A small audio frame classifier, trained from scratch: 149.4 epochs.
Rows from block 3 of a small audio frame classifier, named by matrix and row number. Rows with one number belong to one neuron. Each number is 500 + 50 x the weight over its row's rms, rounded and kept within 0 to 999. All counts start at 0. Numbers have three digits each.
After each neuron's rows are labels from the 100 clips, of 14848, where the neuron reaches its largest size: "responds to" is what is common among them. Only what is clearly more common there than usual is listed. The data: telephone keypad tones over noise or synthetic speech.
# u: gMLP up (value half) (model.blocks.3.mixer.u.weight, 512x384), inputs 0-127
# v: gMLP up (gate half) (model.blocks.3.mixer.v.weight, 512x384), inputs 0-127
# out: gMLP down (model.blocks.3.mixer.out.weight, 384x512, transposed), outputs 0-127

u.382:538602620543495464446580537452493565508508440532551574456519497526508465409510533498481546502545483413485467601418464517545551531490517487533531627469493441450508513536522502480518464541421552495489420540513518467493419508480529495492561420485504552525440518449440434543446458463460468480399604514590459525475521501508546425489479475485472405587518378439542433603537485515563470567440
v.382:385462516459396528458343511453516495553486487541531444454506472528516485456476540540485374437542439480433492563585437447454480499508487518541536638474478505468475471430572521516550462458555476481499657522477420548476459419458547508556445456470499419474559478517557524485573555476512531474475460489431463597455545547544485516465462584577495430514493450523519550453503394511464405448560
out.382:549435580534543516506482437525492474447531513429456541490497477492500460468469396527540515440522545526466513522582560474527502534431593498549440515484401523389524404473426534539454486447467456526635541479469547509578550542502473583520519496458496496473484504502539466487523570416406483520474555455484464559512513462588536399425450425530532492438474510488491506514441497504544535459573
responds to: key "C"; last key: C; first key: C

u.421:500442572501456519559513565479470378564456581447484525422482601527503508525484593483529505542482540445462547501511472555509499435461512497514535572480576531526445533561443568499552442455505470486560562396531516552576457500503413464448483476495559460530524406483530455545473537485491479513509425491392457535538486519468569525569500477579563544515624418576427526491460498535505473473603
v.421:473453511509517503455399431549489472546570521442411467493601468456496391567499462529389507500536534516566438454497459556530545559550428558487466462490577466529446480457441589472560540458520428476541518528520536495543573505426531510485473520437483508460527458557461575581467532476457559502540520526477467507533444405554475564514494420508540508538529536494439538414551582407492481502385
out.421:529588473486464480557517499418478549507457482519625471451432517560473508434586597416566534541408458514517430396515467520511559427519523483523549513577489535550530568521443425580518375454472463464488535576453440379402450460511567506447550428533424519487573568437556467517542435539486513598527584457506587517389494487552473440476446457528480548492533516562559428591496489567507526441493
responds to: reverberation; mains hum

u.213:482457477492522507482513503512566464522526491503445531623573457482434421533463401533471532517488597584574445466488584505458492483512463514465421422494498576542541480478496554466549570414511495484536459546505464460526519508543465471547430512472460510487541513574540406499460521409473578526385433419573559453478434467571403481608503478468514543557483524416474616374526557432504467452451
v.213:486534559457552602449512476382365498445392475512559522556437500446449502483571649482524507498397409520514534515535538510529487414527540546547589558593483529521575604566472473528522532503530524507530499537483441422485486460520507499486437443479512490519510472558594444402521459500510445501448516476489493447459561489510502591553456531487414434546520541549519458552440490611474508461438
out.213:549418432548571521481482442562436478518539461433498456450442564461466467550513559490524588488481447562536623433552496524442484565462489489548578537462500494445508461475477431497534545471454437477465541490422511567568428487511486383459463495380529521506417505499464589505466534500515439447569578548513608376507561453408462553511552468506423497568426474564512490618554514526499577543447
responds to: pink noise; white noise; number of keys: 9

u.84:427551530393539497537495496547490471475487506442459522439451450475504461562552470493592600553475516592462515599610471504531443546495521546505522514442600522477429609470495515490504552480522516473555511474431551599482522567487446497479532507574542624570474520545479556512494475591595545544466484585549592479495438467506476520523521517527468561493571544502464598460502568428487397467476
v.84:526560564635393434476471509539583521513505489496524518470575544511508487518491525496520525431479596432560481399490451485453524475464431419442483463576457455489507458543488548473527554437409588519525363505516531472482476462517540539533470476555514394531509464566502488490476548487507483498491541397562413449492517561369517563576496513535426500489398529572548498456464395537522535578542
out.84:558525523492559555465499528461405654488473483550475477421463536572503491499541491480524516570442407512476527560514547545517504518522588492548530492440475489452476486420440456546455509541564451478493499533456446557499503500500492448522585532509513593533481426455510526512562451492535505511468526419424522456394544408516437499389574524545444479519522513549447489488448551492540399422448
responds to: reverberation; key "4"; key "3"; number of keys: 9

u.467:430484514471423509539401565491475473513484511545540492472488531539562473432474540530521390468526452424523501569538464434431485485477532486565520633500526479451492525513547570477567446439477517518469641522481468534488478480464527494516499398508504389511546465489526491487468577493522518466493521479473473595430528605527514529473429617585496430419514470539468461424467403561481449526537
v.467:591536453414470466527485500527519420524579534492545553493436506477521508426475577478605515546578606448495458490424415442462569554488510394463511471515626519535551497439480451535509453461456542495481588446513508476546421512515457504447549465555550474454577587378468498427465508512520462480500477504561483514583435462480553511489488531453617503495531404507489533525508499480522503471552
out.467:458442479500463510437360425550520457438523569572397490512494503480524542459532440561526517482501489547437496539563581469511514507437551494531462512493366524465519468561417626556415461447530557607523555482520484560572481527502540531469558536447421516495575467572528439455553552465437550510476468501419424528480469502471583437505479458526584495445418471517546560462427506560501519472549
responds to: key "C"; first key: C

u.475:459509410527438547523478467518447497552539504495558435570508458494536527501458480483451415434507475475504542507544551507448561488527548448579537568540469549540411503474592439514448448495542533457472660489475486561453499463465497604548501513449467479474506504506571525488483523442546533453540446455495464572544550600555448531498512586569530477475424558543479556375485511534460479413568
v.475:447523511585538621582475463566455527536524497530553437576494433537465514465569532491365503544424487594517495560402490520509508574471538452464546463516499517557559528550501574452507527464545512464414438485476531436459529440483437516481503580471426536469515529546427435463561497516563519469517487539393506565466474609470453481511520469408427463446468478485497472538503528425399456445380
out.475:495485444475502473507487468469489574599474538462480512584522431499469526432518561462505496439476421571511437487446409444555501463533537435561529548542517546460524544479557424491489474483470483433463482662462440493489483415540480467512479483493528508548500531491518515454491515595475463437489490561518554461497473478474456409456460561412482399604587449512558520531495552548432482495505
responds to: reverberation; pink noise; number of keys: 9

u.107:421516402375486495522414519532547497571496488492509478439533479510449475530528530576491485550527497522505529561509478500547443503508446531535516665493563568499434546495561477468559532498480475530467610485434480541492489484435398475458524524447498481517428564523522568537448569477550511488429427539481509533540482499565490451545453518544503507466593477460406540432515500460527458452516
v.107:494483489464462518554541493441515523480532533492540516506444495397437597497617572423551482588453530520478569538452483475519533528448565396476489406547528540568569516513476475525391466550485560567459500513431536458477521552551516543452603554591500476521517566499435499490545450547510567511542476567476462468519519485368559466567517419414563564469409495454423483489470440555444482521530
out.107:437443448539570589416356475565443495494474513520447613538466528466512529493555531461552492490558571539466502541463516487392560490568500508522609499450418475603495476474425539555512476483524553472486574513447434505532386540474471437487561490430445594489587566595490400439511549509433580450517463440364488530520460501448551512452458593457460462579388506512486607551442501528451507517449
responds to: key "C"; key "7"; number of keys: 8

u.255:537460427445497425509422394510561455484546554429547468524435502442454517511502486513507567418468472517473574485511552487518409525574468496555440493471457440488483492564497375538492485497436518546564473513592528520456529548486447538505573540455502560451409533441573535448492464496518433525581517521600514442584530403589635512511537515472537525464538564537457511509572544475512547455493
v.255:464540474455535487518379427493569587488481432493516473568535372573407538512526472492508536523524488494476529483508509430574409499547512502481411510594473542423628460454551459531401595497530538483495463568517487463406571520454480580556564524514471581473457505530509570321523413490528521525474427477587511492486462426530593436534469495390613413471500483456476574515508484505522414454462
out.255:517525524533605520500561577525434464408524472588504408501524558512503583556478498501406454558550446468542434517531488608413521524455478491429518473507513592526465513400430608489573447424467490556486512356504577561518465474466414406533516483541578467553514485446490501532546623498493535421455566525498414550538439529459397499415467514532422576428490513515492511520503487483560428564524
responds to: reverberation; number of keys: 8

u.312:628525497480523546576512538520490475561390512452533435439437506432432532493536526418452478562383530499558511462561572527514366422428495438441504540549579584485552527500438631485539603392556524521606533514474431541508564485481449457484444540470512447497518398477492513448568510504528498509536502477534487483509490496441527495539514541431548559554527470514475449479433515505507553499459
v.312:480553543470545543450475486463533567515394431493547470468509480530433490527475415478543543531512503538508518511511618511518316472529468513451359476499433534486572437555440593420473570482574499538466522538528572520441521539423469514578527512518488493505430342512465527472514460400559565532502510440555431450499483449562554528535588528516566581481513492562450482489488501403593453581435
out.312:433519455539463435374451472533490525476563540529513455492443460526469508473514512484505451470572455560540470545442491386418629535483582549603486485536485508450501557496578373599461439556527539426385465583501485444508452474531552511527501456498498556478484588490504560474546409551454444526512515547597544404429521436539522458463527476464451458486408567451554500514517559474398497429496
responds to: reverberation; key "A"; number of keys: 8; number of keys: 9

u.131:427472535448559503509437534456528436519489472496477498485476508447458524416491529467573505506447429452580553521439395533506486423476491481475550519545605571515472560534514454422582493502520558506523533453470465467540488543523490436487507563472543478504510490482541480526492531692500494494570543471461518496421487485433441490513461569505435502539486477519482582411434462603435549507496
v.131:531487478512458440508485484535447431564624529503488525466458476443563513475483611492435418588507570466582523456453428440480630561521537439474543415548576436541505550418486445556409460491527487484476613428521486453571519415508538546417515449524514471496571514421520600537455506547546546448571502549492460546578440546507485556534468461488586452507497430495556442501518457528506545509547
out.131:504543549568459511499415440528538441482445446520525468502475460530520548475538582439481395468499523522438563590575540467522522486483580506458542507438434504471517573481520524553552632446558503463413468489397490518496415479496502547525449499432419502514454540620398534508485450460565545536568454520483452457444388516479555470623568450494480485587433499518575496524464547477501522540473
responds to: pink noise

u.445:556517409433558691561513471538543482520509618503488503444395583467500491508500510422457500494486478531532466551551571551392532518499500439555602440505428508543554463504412465555431528463413541535602472523524515529473474568544504531599431428514528528490467434508460541511512509437500546438614593439545579472555442581466505592496596501563562622539483459536560538461479519460546518525548
v.445:416475541381498445528434465463454460436447524516513438424577580470544512574512531555508529502554461493561491476466454541550445493522466509522525506504636461432457461565459561473521520539541494606562532555454526563557607603410503519562462522430525519504474403550453459538505468532544482535467540539441427461425513423513460612437562492521560557503478512618437463510490490490523462559535
out.445:410501459489423485527467588515434443586489449476508497546480493520483399448605487429560478505438493567434480556563469516513549510543482467507602495560461564592507518465455489616487528491473459476496534552426431444467456485507518436441490521476452489544524540495445477464522454486583446565499499469499589514438483539482487449550521593536503577579536531525492622520536548462523531519396
responds to: reverberation; key "3"; number of keys: 9; number of keys: 8

u.33:483420473513481574495488497545471462526438505517525405583505474561456485471468511515448418461508460476509469532524514499383463451537440512517516569451566478556413444436563505431566507438512506502495570474490520486450577504476505479507481435557437441451536451483585518552512620453539550446511526491436480601452593600537450509452495462521437481470500475459529523524548449495476451518472
v.33:460501509470497526479482464541503533502524558456438562490434570455541462517551499562555518559483489526417500513438493465538527542443570494461486443527450510484605521483459565570455500480502486537501489533564479497464528520595509493501569489453531606573501510477435582430490467602475567435481449524502524436528418451356554528490525427454510543596456473485451457527449508460411545460477
out.33:536518446385486541564405482508453549486503588554466491563614420504528522410514460462536395445501494542533522595546518515476519461501590479518521454389449575495438532453531506554455437497591569419476484542454502504513416571548460445467614462589520496528570592508472419431485593469538531487472499452462490528404484499474483462490499526460507425377457531499517484468477531500457469518494
responds to: key "C"; key "8"; pink noise; number of keys: 9

u.391:431525541418437468480499581470475500523472525526543431528508506580574502479498531492410453433520469406499483576566457460462452455516521485435526666524429516451486527506525510439569428472460520523487598538421473560469471502477525460470428490451537385578493428505577539561448577485545520453485535468440479580458567540510461480587431556572505419438502491548554452484491373542487503480559
v.391:565528560441529480497496447578481479503544559492441517449453519452505483541534502510530503523515514501487519545519497489510539562454528455426440421527424520531632548488388537512410496444482531529449449547536499476473540550545517552475567478532595514516486501516477600436500512554511506472561498513587481476593417433431618573590489490492557570570481496473481475530488504464552548477471
out.391:526486540523462475476388403571538507362546529506538474538503495493504529431550439555464498450420533473452505596587486518504492516432560442514424560511378492396510432521485534559493449474548511490497481470532489604548495541503452532478534498379441531459501549557487445423473540465467538524445499467515523502465512407483511418567484442510536431462462523527544570405506501473419488482515
responds to: key "C"; last key: C

u.104:459521578484521548541419461508423437489492500471490424559424488528596506439496560497548431453479502500557597544558502479446529502453504464575573510427514525434509582491598538545495569397476557506574454524465435493510479523505481493605555421489526537545495535575499552513495459523472568465520530465435533457501531549447452526484551555479438438642402485551445556447470524559468519480534
v.104:545490520532552582465487456554526471532522545518533451467559499556460447500470384566439572447514496532464483506496531511528450553598450502469402503472475483503534382536462469395538525502525510507424432447571571521508513532495494528578575540421413523487417505485501506452501536394463496526506561482558479494493482506561580474480536492497453481441478544394464501596614512391506482456430
out.104:441424506455543530560546578561501456527465516560476579564475516523404476538498456563555534497503475537410494412453470530506391426565505475464451569541560557497547405535502498399514542476486460434486516501456517452528522527483536468461540580499543400492504433402539463457478487507526526532469430501530529520532481473479514517514493483428537470467547472527456500519518476547504435496455
responds to: key "C"; number of keys: 9; number of keys: 8

u.14:387517517413432509426364408461534536467517458539538376528530402543530495464479474489582455445526412442438467511593539450455530492507550503550496562615426503491616522486557504547558542472516530510427578538426402531411519561510483479603421483428469487477529426591477523391455507441577528459414459427517463520449503563576472501486430577488554437547478514501627536501489450536432427494514
v.14:425489435402442458458403566445498505519471503525529471452522498511595502481476552507494444467559437453546556527575492449524481502523422492485463617544449575459500528527523536449562458500460489531461630579409464575472445420462505423561439482484561366482446495553502542536486576485484488547550502455431555525515548499513523597564441573503498494528536511632467478460487383527578519490618
out.14:490513461540501497454426504583478497509511451443449464598539427489460475487565511498538612454500599473492463533498503477544494468440623595503523559489405528464580487526438543583551472524534476479514518414452494523592500482490464504451436474562426512477467461568546508399469503459525456475520471565458487469495480524554408399505463387487494501438485457468547550561448531461394511448466
responds to: key "C"; reverberation; last key: C; first key: C